From a checkpoint of a small contrastive image-text model.
Training: soap at rate 0.00098, 4600 steps, batches of 128.
Data: 195000 training examples, 3.0 epochs.
Rows from block 2 of the image encoder of a small contrastive image-text model, named by matrix and row number. Rows with one number belong to one neuron. Each number is 500 + 40 x the weight over its row's rms, rounded and kept within 0 to 999. All counts start at 0. Numbers have three digits each.
After each neuron's rows are labels from the 100 images, of 14976, where the neuron reaches its highest value: "strongest on" is what is common among them. Only what is clearly more common there than usual is listed. The data: simulated stained blood smears.
# fc1: MLP up (encoder.blocks.2.mlp.fc1.weight, 768x192), inputs 0-191
# fc2: MLP down (encoder.blocks.2.mlp.fc2.weight, 192x768, transposed), outputs 0-191

fc1.651:479519480521448507499460559519557525470465519506533555476458518465491615503514492492567454606507497489500433479469535460477491490492441594470561529540425450539461513475474512507513473513502447509474481568543433495561522439524570505474545501507508562523491495556480424448523482559541538534494550513541557513526426528502500491546556490510500468510455528508497480511517537426554476456427525506522456507512454440520413443494521566527467449517427509465507486516521492529547496438532464539540474481573461538417486477454483530546498457555540485455453487490443423478553477420534568465
fc2.651:489498520520510494500482526477542525509497511539471532496512437519512487468516413437543512541502477529473463518559495528469481464459498516519476441493460484444476439582486526424534476487445510524519608431469493432438493471526491480531416501536536499490464512522516503445485472511432475468439502501408471494501515446510472431408484504517542502527456469470550510486447401496579465488507424478495458539442423485445518541528478553468438529590448521508509447517543570478560469583469496445459494529465498471520544545452527443438460470492502578441573498449519506459486521523455480435
strongest on: ovals

fc1.288:549401563484501533513498530506431445492478428537568515521499515532471467524542479550492620518496537488535442531542511533477489491460472488477499525467523514541605456500530477478454467548428514556478448470564479505552490479499526488522497501541539515560520440575497501454459542548531458569501556491534492439515530542560494528526475522539510477433592534522504562492475549505523513542596520534510454493559459512482537446486482553528455536527444561440438514513511500481539391472485427464470480452528500510520525560542588500473474520448517534501496512530512554574460460449515546489
fc2.288:516553534524585555496460558418484558533523509452513436486510532541572494441478488537489471512516493548433515501565507535471482436541514489552604580469469468501485507587515530501539471501490489451476532505493512509541500592488502522494524486508534486447496527514479493445434517457501485516528576435532470509550441394520455511541403473424551511468454470437437489516451449489479530524487526486506505485448552504485445443491493497486448533499477448543550418492540473454477491543484551444541528570511481529511432451423458452428492564525448516553458495505534509441474496528476476510
strongest on: platelets; crescents

fc1.222:501514530524478512491511562458466564558446500504494421480496550456490483527518438513531504490545469494504505461546481522489465523542503480554534584478426501541505505529542431434527542509530498488513475538538599509556497614557457498478541523553507482585455572491519476441428513544520457518545485496511441558557509537528442477538506513444478453516518540457496518521480468515504580501479466529516455477599544578535540487520473554549513513548518428534548488513518511406540495546514562472510507549440498477514483488519531561515485547523616476545558529457536509536528485519448405510
fc2.222:451479436446537489505522452507478477464477532496478512546542491457501530470507532564506485599502438483492492492542507457456479531509561537533485472512489519515539526452440533562507459569472469526461533556529521593429561516533483489554508447547512465431512514410507553531503497469504504432473436451514562543480514487442492493568491492491468446507493493481480456523516439546505459541578544556533584509460512501472544586483488508506499479437518522484499484458503508517532482564423483384577546494536530476467461508532445594563512553553484481459481441481527488512582540531569561526
strongest on: discs

fc1.717:499544526492501532529473519465406512515537459486576457532506493515572504445615468490492515488505477519468525501495545452481511535482470434525582538494515498488497534504486508491543534382506409529556555536537444555622518445503466523515494515476463556479521536527508472490467530517509561504539517502451533596498489473440452521506496550538492467438491472482431466479466459535525444524522541516558538479515480471509486486567507502510516507452513542489490439508435522504464473543424467401455460497503500518552503443519523507536423451522448536486510581576466545519484464407584530530
fc2.717:462537538549461519501539447473564518479512498503465534521518496525460420502461452493503444516496486538483450574512475515524533443529544479520500459404541443468558520531404516540478508545525465543441509421500540549439444517528423517556530489537542481439515521459512490453470512459462492514471431532608529493501469551454551567488552496456563526507499487523527512564533448433467501520511433509449482510482552505489499543511481458472474522539588462544471545598582510511517462463546554453461469520496549485519520517446492449543476454554492445463474462492485479475483519514425390516
strongest on: band-shaped nucleus

fc1.591:548525563522527503469479435511518500445467496510520480496543452434458524500491419458468498413438493460545563491503457514576550485472524499451407497474492548552580520601505527472516562441533527493503520503484551553493523556537522569572546577529420527517457481438556507604533518557482470582489528465476468585481448540489582484433548450513459571500519534489509532531536521436499487493466597484530547465466498431456506551476497544490481503511527478468482460420505513504542487587483465531468499504474488498508513490517523501509555517468467483494541445492503502522488508530559499549
fc2.591:538490459508524529474444507469482439552530479482389500473534505521522509487548504440479545434483485547473478504511484514538483531496503523500527483458504509487505468423472492395485471529544539552489527576523496524493530455493435494457491474569495435538515491520495469494478490512499506541500533467547476417471454485503543575476518469465579430480502446550510403462534450512440510527487503482474526526545525476498508518574525468508567525503441472469538540528440532460425499530560494465411501548469447528433484573553441644476485451455527566457454455527491495606481482525528538486
strongest on: band-shaped nucleus

fc1.342:534533515548448514492455539433524490561502546440508573504487538473502516463466452527504518544544478512537514465544415559522540490493466527452503454463520457552540528532498465521470487475505474518526483540506470468592565498572561500409492490515591551527523493559544488544530563547536394541563516468520471499485481495547559531542456572520508456525532492468533533439418483487488505560466457489558550499582525480536495499508535544521447603507484479444470543517514521477482530506535554459545452496494516551550529455534496515573530537480567449510533498430485514440462581565461535496
fc2.342:536482522526515485552587507454439503511484492416457468478460494555499457481508517522431492494588511495396507493532511447583504552552543460429560489470516574444475509549526506540423500457501529444517471511509537544458473478465476540506542491480524449495535461486474462553581533520487473518474449523506439488524569439459481521497436477536525591447469404494515463486540519503492521497520455524546560562391533525479438501548563470561520464568451410506443526549501529549505549536510545499507526504474518548489498540569523489505475516502556488507472485495476475457497466515562539426
strongest on: crescents

fc1.400:471475439490437451558503522567512458596481467535427537539478542540501558514520458482539537496482504451479547501494511458451482552515560473528511457496529441510505476503564532470522531569505500455473472496464528543450512576382467547456572544498485530508509536485478496494492522540589540546529487574478524533508427622467521495469520456510482572580489527475510502454484445570438517514520519555520506507430522511573551517435469551515560475536509474488463448462512486561507491571521540452500559476456510560528455462536519528477426477490541519517456523464542526534487542484462561541
fc2.400:478546575460569529485588450431435421520442485476489526461514439463488532473475499471482481460574506491500449518580526528526542489484456558484532475483418556515484487443503494498516452533548432542524506475557469519483454448484530473498486562532576542442490438500570540582502507426522454481532531397489484498511567376490467530485561548492482474492509553511575567519486508485454462554534499469535509525516485484458533502457550477529588520440512518516500507543430508495489472457485480558491495500487533448502424512424506546541452446521484452474531493519502565489497507538516454525
strongest on: discs

fc1.601:526456500507488447487448548563489499535565541507525548487537505454525504520536564498479532519476579486507549516472515530533504535496515476591495528432465531562510487483554512471542462547470498480524476525528486505528541541523482480490446546550522530570441561497493417554528470455543486424490429495595476526549562530430567515529483470514502514505552455486512493549480419445488485532476518514510564550553506501561584493480514464459509495498577561558525536462522459545388447506543547483562474551463504516523504478527543501568402524498523480611471464470471507539460502544530505566
fc2.601:516552502513546543400524521524473546461490566587452444500525590490512472487490434474486486595528504450536507489566542518506473438509470505528458595512540411529500476452464540522520563484498579571513530476520459499446450535505542519492564522485496511498509462488543543472497571460504472523541508511558520520520495394507445467529520509414520516583476566533522566559516510562531486521483524479439490447488543475521454499436533540514457519554548494476434509564440511467516469485466513508469489457581460472452470493494448519513560438507562468516580544519506491511531542502515516443
strongest on: ovals

fc1.48:455528475522498495451464523397462539483495450486576499502480508496491487466509504439551500583431422466514532497553432506544455478468527441579530507483552492453508527509508512497532454530467439505495568488493495531481531498538540530433470477501493536510558515532486586542459508537555525527498483394465519500507470432553522498464513468478501537507481502513478459454460519546452485460508496449457463424498463545464473417478531553515450497524526483510559482518452515451538477476580513460536576406598504475518557501497465402443474493512419428528465501460590565520487555472495505476
fc2.48:485500473490477491500497465503520488533519553479488484475502511441539482506490515495516402462520462486493526404527551479542534505497440567508455456517475601529509436549534508518520530516517467515493498494550582457557493487499504512469483544517497550502540495500452565435536555442461482458432545510412417521486559464422523504475478440552451461537511521515464481549513489478523501493557562590559568521544537512510487503442455459413451504495505545477420535494509518550523547545441576486426552530538538477460587578541507477454536440522521446608521533486476501477523501545524492519
strongest on: spiky cells

fc1.351:542505554481541457514527581487537510556459509472567494549544511470566577420498463548530500509487517491490459438530512438565507540493534497508464488500532536497461442468493529517446521490486450510491442521482472576495593485458532535526478545470518516505524495373531468492539547505456534519419474552495441485533462505444537517534434501491501496469444478527486484511482509490506556418553540494519471551504468437543357481461547515480476511550476491493529553591403493514481449425528447483565507497423466508527425510494470520511489531558483509504494531551424517554477473450530488509
fc2.351:501468492486500494474555454548446543521496463479490514529495544482504492545541487600419505440548538544500501569489503464454537492451513513532539531487443488549536474485547492476544490465512547484440537563460540457526448531463495546433552484448465531493597534506429479508503452493530492517499505539485589545476494512489447504440535562451582501474500475504531482528467501538449575511454513491464521460551515491564550470549530492553442489482439463476464430506550543567449496590477570544548465537612480507410548474538564544545480451450485514536563491453500531517462523531460474523
strongest on: dark grains

fc1.645:506507408503503475480550404540493471488474498538519501482556516438506517515468493563523521485527496519500538524522488499557537519522494483475531474516542526441530539503485505404522483490513518404481496484446478540503534470543529509484526530526453445465507520444441533473547521508532460521474550503514520461522547328482499527513440535447464469452508525440544466443526492485452520494507526537513459424510503490431613448481445471488534407561523527589502476494512458416541512516501502483451541439484535579486582533527484540517481575497446458488471576512497498484574547454464461474
fc2.645:466513573513555505533495567518528502555491549500480477547520463564524462505488523516487511494515462493479493576526543540557456523514542523435553465478426524544522510481488467562547504491472432533457508501517549494531513452519493494566547467464514521538523497507534522519415538477516500497599538478509433609513542552548544519503498521580595582510525466517453455565521467568560500496445515446507505554537550537524470510481498442540552563513542528493509540465553502550481508474507521627485457505552548524561498492556454537559474461549574557543432567510513558496494522516515467517
strongest on: platelets

fc1.497:510473479415509469546471498567489444469480586555532549504415516495480570517438546480494522485550537579495550498545476455511499533595552488484494525551542499435483512499462582569525478476483515493517504492519519456467499536559506462512525456543508529532452480541461480519521529555466563506553505514519516422508462471546500457464523464487477507426508513431535573452455448501492511549462519471430509524509530492397477573482464541453479467512578513512509488427482475413525521592459477410544471524524525536519480527584533485450476515455508477429471495494586525459523433492502502525
fc2.497:523487499579502497464519502508433555591570469517455524459530524419530510464511443536548448523500558478612493485462484546487429511478520503493534528540532530519572467436508454509510444486435538568484530481537562440546469482486479512483490448429443492463489517475536446464588481471530437542473486528502517545444542524479494554485447426558548547532530444547542463503560577494514475515555431520538506528570506494540503480528510483467507455520452573431481449490558494550419495457520476501522507502477510456504524538489508475509545467526519544521533485533403460509556534453516587503
strongest on: spiky cells

fc1.49:490548538444526502586483541488490468499499494486490521481461479588487440507464437460535470397496483516520492491448525475472518486502497546431539484486459478495511531514521475552486468450458453497611472486566478484562444515482555460529513521487508568461476517540472448486547421523563465512449499519500464500460520513515494492431517538580507477549479477478453400554482586481514526448532548515523516488551451550497456468506486526522434503476495579485503439463486535573609505556448504499567505558545425533460436422475512475479465563530512517452484450508488446469582455538521526501
fc2.49:478407522563507503487446486506571493451430479514503477455464495503521524515426494481453521539534518474532547496522515515502401498512498451527547503590510536408435503490455533481508522553547579538444493488515471501483543486509435507505483511483484456483499502518490518484424504491470502464490507597463481472570481507465569440516470533473533554466511536449522554476452494465472402477509468471519454457454455529480537536503519502506526538505533477440503488451494437421406510435520456490459529570452488509535611548463512509506515514504535512512497500577547489498445553406505417401
strongest on: dark grains

fc1.761:469563524487519558475457579438553513531528498479578464489438560494518443524513471517538492466514528479512495528492546513503495480493555473530507524463439484529577459493528565520477492566476499475483516425562520570496543583488476489461565566524408499473505541506512525497510463469470546469525532478443506539578416452496533468442519445440465544529495507495502518502466483506441502504484618478553507505457506480494434515501561456518499546442570571547534532464498578494434549515419513477549421509491508471474539510532490445538464496564466488507497497438530474605503444459438464486
fc2.761:550480483511487519476555466549524509503545545547531446529518510469504496503488541584477442418432468491492513454515483523514468548582497470459571517580497511407549471506477506462534537489480497495527431487517524430508482468466423510477475433484516498527560521497465453467558480520425533542479462430532521499484458496465572448504520449542540500475546474488469534493492505508555380553524473508516580483566536543460513473563456491492603540465469518451508469465495547460532491539561540442493517508487551440492523470448515564566535514489549460447554439514412530466535556513553541496
strongest on: ovals

fc1.739:489443512433499453536522637536519456461477455495507572450524499503498487483520443464516554541632467518448494551549524559532519471489581523565497508465520542482465477531499563467506491537583466536494517485445431564497537481460527460501490446564580592485474468509545519477581502420417557514493529508494535500525463490513430564467436496465508491464506492524497477450489542484507551422536447507522510556504398502494464500527464550524554490481541476451536523456478549511522495489530461467551462509553459463514515497506487569462498546504526502495504494472520452529556503529566501556
fc2.739:547545481472484581454529466580456527550447513491561466528471491485549634531479491435528453484557513462483479468467491470474453496471499491471459556578463449517445546520497538628499540550482506480498479466447533473442556549487434525546485472466433496491451512494475466464529454498514455488455575501543549530442474478510523468545442580439496544561460526520495499487496501459488486505405536530573412476495510476547513517453477448536453470509472453478497450486435451512516575526466534492532571510488481507495507500526518526553476582499430549524494523457515519466513452472539479542
strongest on: platelets

fc1.306:540551542535533386493471462494527554449529517452497539501488487495502498512488535519540502522500520576542568516528467455538386558515502467512479516504537502498514516497541513468452496490507506493557608462489526541576490468489469496472468440483478446510549509494459512486438563563475524514528450474495527429522534470488487501511435532562577521442481454489564512498494484526433490556471558426507503482501461505532454446569509459486470508516456499491492427558414543517459478525586480524529607515541498591453563486524511549570545481500588539450444530591497495520497522486465487514
fc2.306:514492463467484474532534534523484485501480560472498478426581524472420522513478472494482436484446506507482478481454521615562565416503489519552498497564530449531457450611453489543570514509503558520465439508532486462495544584500546511513501582515543521533475474533517472498562486501440487483493577503436516549513417545453540459487500471425465509520550487485463549486496537441516505485568443562483511463523523571454517449439532548477483480510451491483486524487556480450483468500481582468443469492483494500444511487480534511538557551472393460548475444472493477523475511554434545529
strongest on: dark grains

fc1.167:436489602561466449578476468501537539454535573474516572584479510524475486561455483495539456492459509535440486511568616539580534540530450592511497556548510469562571455490492487559495496532465514500556462527552445497527545460466557508541528509466506456493492501518470451435490495531546454514509543501493491542528484520481421478515525488476503542547488520502556487531496545470494489479520582540554487485554514537599501465506452459485500549512511477486409455534505463446526559521464487471505506506531475522477491510570481485424490549558600584507490464542461471510510459504484477468
fc2.167:590498547518515551488483485459475468489466490427501391455482460504504530427503543487517506425461524545537573474450455482467481496451514404485493515495463558520464505516502535408453511481505502465506561476437499566442493524458479504438516483530536493510515514549434522537469451515487470461503507579587476552507485519504612497471463467523470483489453489514477577424522569530447541483501462517450500531464526464511607501503594457538478496480527569535542478527494486521477559472534479495468531467556505579534548528527458428591533478461452532535526564517527473534500522483497539522
strongest on: platelets

fc1.96:485467561485446550478518501509507457555450412546468546553523453456454505477542452488483498488517512461525527440472524487416473506499450509499548475489431485422513508540544501449501471572467512483519480497466552514559490529505496446409452433462601425502531520477475575547433489546581436490481505501464495553465499519546471534451406479490525450497515578560435500490459557489497495491547533404475591459428511487521469438550560554516492471487447482498500516499518466491486458547491504504557438500467485463499496492498487396520476457453483442474506495478490513449475474519446453447
fc2.96:510436506440483508556480437524510519491551536570446506500509490546544501535502512488526522488531481475431500554474426539498521483413510470528495553475498528628475512535531521460489451478496495470473470484571458536474522516524464499556478581471531586459510439480510485504509565525525510451478524445499464454531526487472446527458530494539424509480466549522539499537550498549545506500450430580526528500500415490543528465462507564537450536500499515575527437529483498490402597526516500470544521521464510537471449612518475465431575574483544523521472503496462513489548576479460563496
strongest on: dark grains; lobed nucleus

fc1.267:577494481504533488551455485529571566503563391540426478455507475522548476548496536568530535523440505544538419515496525576461480464562511525503545478460455532441515464471557474493498553507541605511518471401594563464500492565538525545513486469534506476494513449507520476472506481552474505464521559496386503487600532564550504529501515592538593485515491505515434544471473504572582500542505521532574472489529570522522547477460538514488495469444530475539548471522554508524493503504521513526498552502513512487535476540517512520487530514513458526496581507506502534483526483514514444476
fc2.267:486430514528443491481523490490473488532520501475520462497523507540524588486545566548534521454521507484465564445422517464526549562465449469541514600476526547544508542493519523478488605509451453546473554536461431547405558512461474475496552471466436388492501566537495508506567481542526526537492520466516503495534490532539592517450506433493466568461534467496485457567563567394511482514461549484510506489504461460487498466521527511562489545552468497535595436432469517525525511531538477491546520516488550527505522535587456488516488495465475490515461477465499501528454454490560539484
strongest on: crescents

fc1.594:471497503546504477416505502501537502536529523447527533540435475469458521496427518459462462551444504498485458477485438499404499525508524441523475490515474440467517483537466506449524517533471492475467399526570496510500535504525374506449511532553517514419470392457470510466548469545618508506525477454521496491489405522522551476447493469515536546528478513462493416564530449546391486521485487495487498467505516483372510508484465465423505548545459504473497462449487520499478559472447510481479556484570513521528543545447499508524478424550493511448498542509469463491495497434514507517
fc2.594:480476447516457524561452472502466446423515512543465549489507487556512467546508520496556493494503539525570495566516518533554575474469481588506544492488560479471580432511451584448540499475566544531636498507504488486565515399564540548508542524453469525550496535531462476606541483508479525594410448451485495464466490529530452490458488508550482501528488516562541515506464504516502469519458501437482495530520495553524499492459517505519520573518475572489482484554468491474554419506529527480454462487499542460520585526524516542471469484526513495534522445416521467529468553489537469470
strongest on: band-shaped nucleus; lobed nucleus

fc1.615:483501458534509450537516507470483484461480498488530554535428451522485431507534511481423547494464484489516491487427421507518500449514488541452460518408536480442496436523518457460543447431495495468491454527536504439486387371514561551500478528463466449469537585532490559502517526519477550453473478447452524500563484502467514534494392437471509538458488548532508459524505521526562511495492566496498448462506519449496501494486553460444505562482488587572527547547439529447515545512474455484586490490496478487511491519449413468495496478529567505506483469509545593466504486520500531454
fc2.615:527471537450557537474456535512494514518474567540462428570526540512438489551485548566518453534550472524436530491499576554525538465440510527504490442570529576523451571500528486460475500533560475549525478452508483555521474499522490496537420504482498527478461518494513486444479581467496462493498528486493481486564477431522575510447476488480490447407564468475473525505515534464477523503505507523492448449450495488592486486480419444506457511498500439525486443447556483540508421441405509526518612524484541487544478523526567508426519506468478537516563439528544421480449531478507495486
strongest on: band-shaped nucleus

fc1.599:430526514557458604505517432474463602479508561489451552490575495557498585540525542526491422504463517462510481525463520465494554461467455474578517456501544485522469483547519501538543479487543449473487503511505522587488485581522444558524503433506505550536510470534526523529469498508507478537516491508471466568503456510531454533503482433510544546529558504486519489582473440449505442553470490543562396476513545535439533572515509537498539522515493540468543453544486553538497519574490477543459513484503545502471506550528546453598545454560509496502529586574529487495555462491515507531
fc2.599:567512484595508533502474553506507506510485476475536466489486495434478519444499516488464461477527503528467521588571476469537539528478453517570464541465493428483522544578554490571500405467533433510554510553502489493522504505567484540523523458563503485537461466495429482473520468548543531491447520528568506549498541576491453508452485499532485519457428553532491519453505515529491530473432561454444495531524457454542503527487536499470464549468505524499528513556500506533509521506420440446430432536574509493572610534438502501496478522462452581545506435472467592519538547465452480478
strongest on: band-shaped nucleus

fc1.207:463450546534555491379506472472492477435526446550544420504444526483562498499557482467583523495571519493499505538495464524490502530476513493511513439459488580475519440500506461493515482478564498540486501516543404468479527440546539463490500530469554505578439535518508462517571603525503561412491449534512504497527540520559534537569458533488549593550475502470509505537471582528473448527479478500526501557533521487547431490500476542439470481552477501511501484491514485448505480557490554469544510499481521556518499538448461451566566544549513544490426492474487556564561539532514463465
fc2.207:490573438505478500553449563435459540464478473504465496473577446472474573503515452480473464566460490498474553484480465468522481588488518513537481565517522383587484504478594477451548498484426526523487534501426538534536478427523496513472498500511450520523529538485472478505467487499524453502477521453450533516501452463532460416413454515501517523400463450503512474430485454466536519473455547465508483519505489532470531527496517432447530513632533523496447560513549528523464508516434449541509514495558496549488530568543547527474459467438480460489505469541476477483512455439539461488
strongest on: crescents

fc1.166:519553436524495486563469489567509491489461425515583457497532520505513473403528512492545508591477589509362552514525437425554530516530514503554465487504563472497525510407530589523542535497414529516504449437542510525437504447539470511462485507508547475476539515555522563459561495491464517465475531470547526477472460506452519434473514511480457514555479509525491536445494565531614532480507506445522594446501498468523494528513532431521453455504498518433467504468532524504531454444532527458537532493514506507498524547520461550494503561500478448537491483471510494481514468576527498547
fc2.166:487499526444526552459468491464465515466491573460530549504560482542549456544472499572475547469468518460464480442469489524532465531470533456436485482512454505510470477388502476515476565533516456505534455509475542414463533541436557523529497517451478514571468466514572496503524559502465441458492578540535444485478462476558547456531498533489565520436614461463517444498455484537489464544537464473487512478503534514392450464500435466484525426444533538570501543573462568459524534499484475534561513442494466501483450486464534514463484503496506535517567483460429455485496541480575534473
strongest on: platelets

fc1.220:539519516468484440542447522437519446420485396464417541474505499504464448485438488565486495500475481506459442467509536480436509524504491503505512510459430410533502447477490458477594426534411489573511487480485518547501473472482480531498504548537449509547538506499473424482513440532575483415491503565523407488486573475476518506518462467429454424510531499434492550487492532507487482504565487536467478503531470525517461512560550490533557501508466538547518487459439529484563440533555542503487524516454490488514483526494550438527459524472477459488523579519550511532454501560544544399
fc2.220:515466530508552500504554532530461550549499540530498532488464523453569544458527503530459515514522519564504503534525470434566485540503478459418539496560508510418471455524480484538441567500513497435549549501510526432482469494517553516492566410465523446505399478503471533498493506501499512520478479433515553433557460536523520526562558447507503524517532489506501453495505536520483493451480556508482516481489509471446577543460525439419455451488576423494469542544532527491513512414456475492540416434552441520580448463565441438483550461490461527486546483504528511480500458488418421485
strongest on: discs; target cells

fc1.350:616433482480525462523535523524494487484464545523496528527399417528475485553523487498529520453492518478459495494574490515488429532482569492484466480541527492435522543398483523502510518511479536537497432491492498392501481586518399482552500524542608498465517548510554531431550485508480509555416545479543556503515520480481497461466484494549476517498538504537544436544485495495533563534518542467564544537411459451493492512468542463559480514495501476438542526523484536524529471506497467515450497599547501461561492443462507467477500464490541497457581462456468549487561460524490531537
fc2.350:429478592547472531503575515507444537565564521552528519436503520549485432521480501506426522480467515454509470427472500489468528516492529464491526567473440444468578461555471512559524514552529520471475499547518428551536471491504494493502491418471471547496547543545476554482540525527425497503517556485498570440468452485525457635507488499521539465492459471486434505524410416532471478510533463503500481556543516463518514463570497526455520507451543585511537512460438523450506493458473495440500524502454470496437474493471463515485462565488496496480517495509544511438491601502522480410
strongest on: spiky cells

fc1.92:444517462492515495493464531420554500422457529436476522507466453477524545535482486508478502488507495477519459449436512488488517516547399492421532497480531432474487439440481542516455490508483512458484484541507448449493436482532476525502515452487510563464541423443482522500498509518600471541500506614542523496444483478556528465541559465473553477504494505460429506464518516448533485475471486495515393446519497516509450407400486460490511527536488452452497505466480429481534495445495526461413472514444617524481505470492537475531484524436461480534506563482476455410497556531518556535
fc2.92:529468532556454554508527490554470447510512449427462605533471422492499500507459424526488541474511474467467464590513557533485512507524544523450542514560555540478549454485473407510488440455526462466591525441501524562466482464541483461457508485490478506532494544517562479496550476488472482440429489421506484491541502550432546521486518531573516537474449426543547422519443519500511473488513502509480562524500467522464510564558453508486491485510495522497498471579484487520508431483508514494503410599539513506482532481546472442481473465507532473400456481489498480498475421447415456505
strongest on: crescents; spiky cells

fc1.75:536507543505518464455544527528480526523486527515446490574541547410569426425567533550517561455465471506530452485438517473566581412447516533522502465546487504504489526509511448556532464528475458453450531532506463453574483480508517477530517538556457535554525558469486515475483535490474502583554481462494502486525376465539482512486454468511543536453560441533551521519490518435531500462480437513530500447453492486476449501452537462458474444468517509587455517530543527480480437408462528457551448499443434510529526492567528466451526521451433519494568507506532456522501501480531483490
fc2.75:567517484456499448590463504492519472547509482572541393533437489479495467497455526404482500492492528499492507560467509547554433405491440456447514498505491523504443533527519552434504440476513503569542432476467544451486493446509511523522414542505552457560489543487498540512533518478458574470553482445459432513524449457507482438487469439453464531496487465476541502552563529434502510450489560466498478496556506501471461535450488530546476469527491474537457499520502541553574456463484473548499540503550452493523463563471539569492497472491589440507501462489531539465488541526390482525
strongest on: band-shaped nucleus

fc1.697:503496464439503537471476476509504464494505528537487477526517482509530473601520493590476523465477496562531573506457533432540535491528458512552481410489508509548493494464513542477524600441525477412572527524501439541548412521454516451483518553472505489552505457412486608538538565551510516513506560492510557508518430443517467480537507488581580468469461482497511488423520576465510442476507529520481494462476421500537465479452575540456515513551470581478541555489487454474559497533542556502511450438545527454500475494458532531540453523459522498479477518538485521527501497457547466548
fc2.697:522516526461492419573433437445499512478430483485521547492486541508501472438406477458504440472517437447470534520500518502467501474472533507523527546570454549519486503551447428517498403508481477566528542464515544464478559472578541469451552540526488505491500521557550439536448439494581507466482471454463430505530573528432499483473532545504491457480511532437532494496460473599499529478486475473486497488523566483491561491556489448507496434509459358563465483466559549500443531490474479536511568505445501525491512491488547484551518476507522495502468538430477516485447477569478526468
strongest on: discs

fc1.500:434503548456514483544471481446523501494450509489524490499454471482519481458423492466480511432401496556534489485500482507493524538454489493486507545469576495529495560458510536422579494468472546497509574467441509542482451571445512401481551462534519567491473408527521500529504477540433537461525463589548474523480500462520523465527491496459544507564452544481476532540494532470519485559476491480487390484484503510484453531558547513438484484514410427539445553415527473475496479483533475534496510521516438479458513537475530469539452470486438524535471543550517484550502526615462414478
fc2.500:489504453482463441481501510485472493483495464508454442426494499468442480481471464551476480517484488459470491480499448526537487553512438509540463502578470492451478503542547481497459459484492476564540512530440422441481518460549581569454570488420467500500469550433497467528471465518510427445438540555489519468479430547530397509471546469511502428477557420552470491440462502428458499502384541502540503510530527467521513514457489515445531529441532491523468479554504468440420465483563528511520484542477509471474464467486442468412545484510466449493531439480460470453447466450454552464
strongest on: discs

fc1.405:474510464446561529488543577464474530544499463460516530518494517497524524509534484573598530483483558447547506471466541493450509457491429514438479471542527534485581476491500477472563459453464433561518517497506529514450429541652521495526499464554507542563508569475462493437471452564522572497507475513462521486473460461581494492505516490503463585528525468502496451446465575545525468544455464542504480536548492593438512489455466491509531466540549543470470554463481512499532539470444512492543514466553531512471499515495487610506523520489534509532499442551464526555555498451560532535
fc2.405:524495498563470478464473476461521439394476541530555494458454484431513482516426553471474479551425480442552569519455520544493500468537460455495512444601568443450455469478495520545510584544528565551476441518457433519513539477465521481524491552517479475498534493490505490530541451436472540550502477486533532475535523535490471473487476487482509499496495511524456510471554551432507478545440532505414454466501535491529422456505495444453470478555508475454507513541525503512534403511515437412481482525455567565568588433535498528464530450524538515533519499503511525463450485544469446434
strongest on: dark grains

fc1.376:563466509519478570538530529444512510469504436488501562464485516559506398454597572517476447531519538537472537498555495537466534496517569560474554521422525500475568496471508490528488498511431434474481560516467529458481491448466553499476503450502504559460583474539492483477563506458473513470517540482455533548505493545475617515557490507504508477498482486459508487500484494491579538466475499561527492455503518522528514537498458471558508540537529528589488523567438480543485495554480510456527534461524580459455464481384570564464533500466474510505503550513534486580505434502459574435
fc2.376:522486465466523422472440492447453528489500534486532478488465516458524518510498369541522567536539452484518460550548470399502488529488449490497538536556446553568487584478572459464529548495463519554505465431465560459526484570456457503470486530551418467528437500472562541512460438553523528469475501497540521561532501478496497552535550498566569470500492474487490461405520543490522463513469475555536502443516532445477479425478513577445534472515466463462440487463555495526491493486489515559471517560501443521515575512539477475514446496517444559472530483479596516503522531523535477528
strongest on: crescents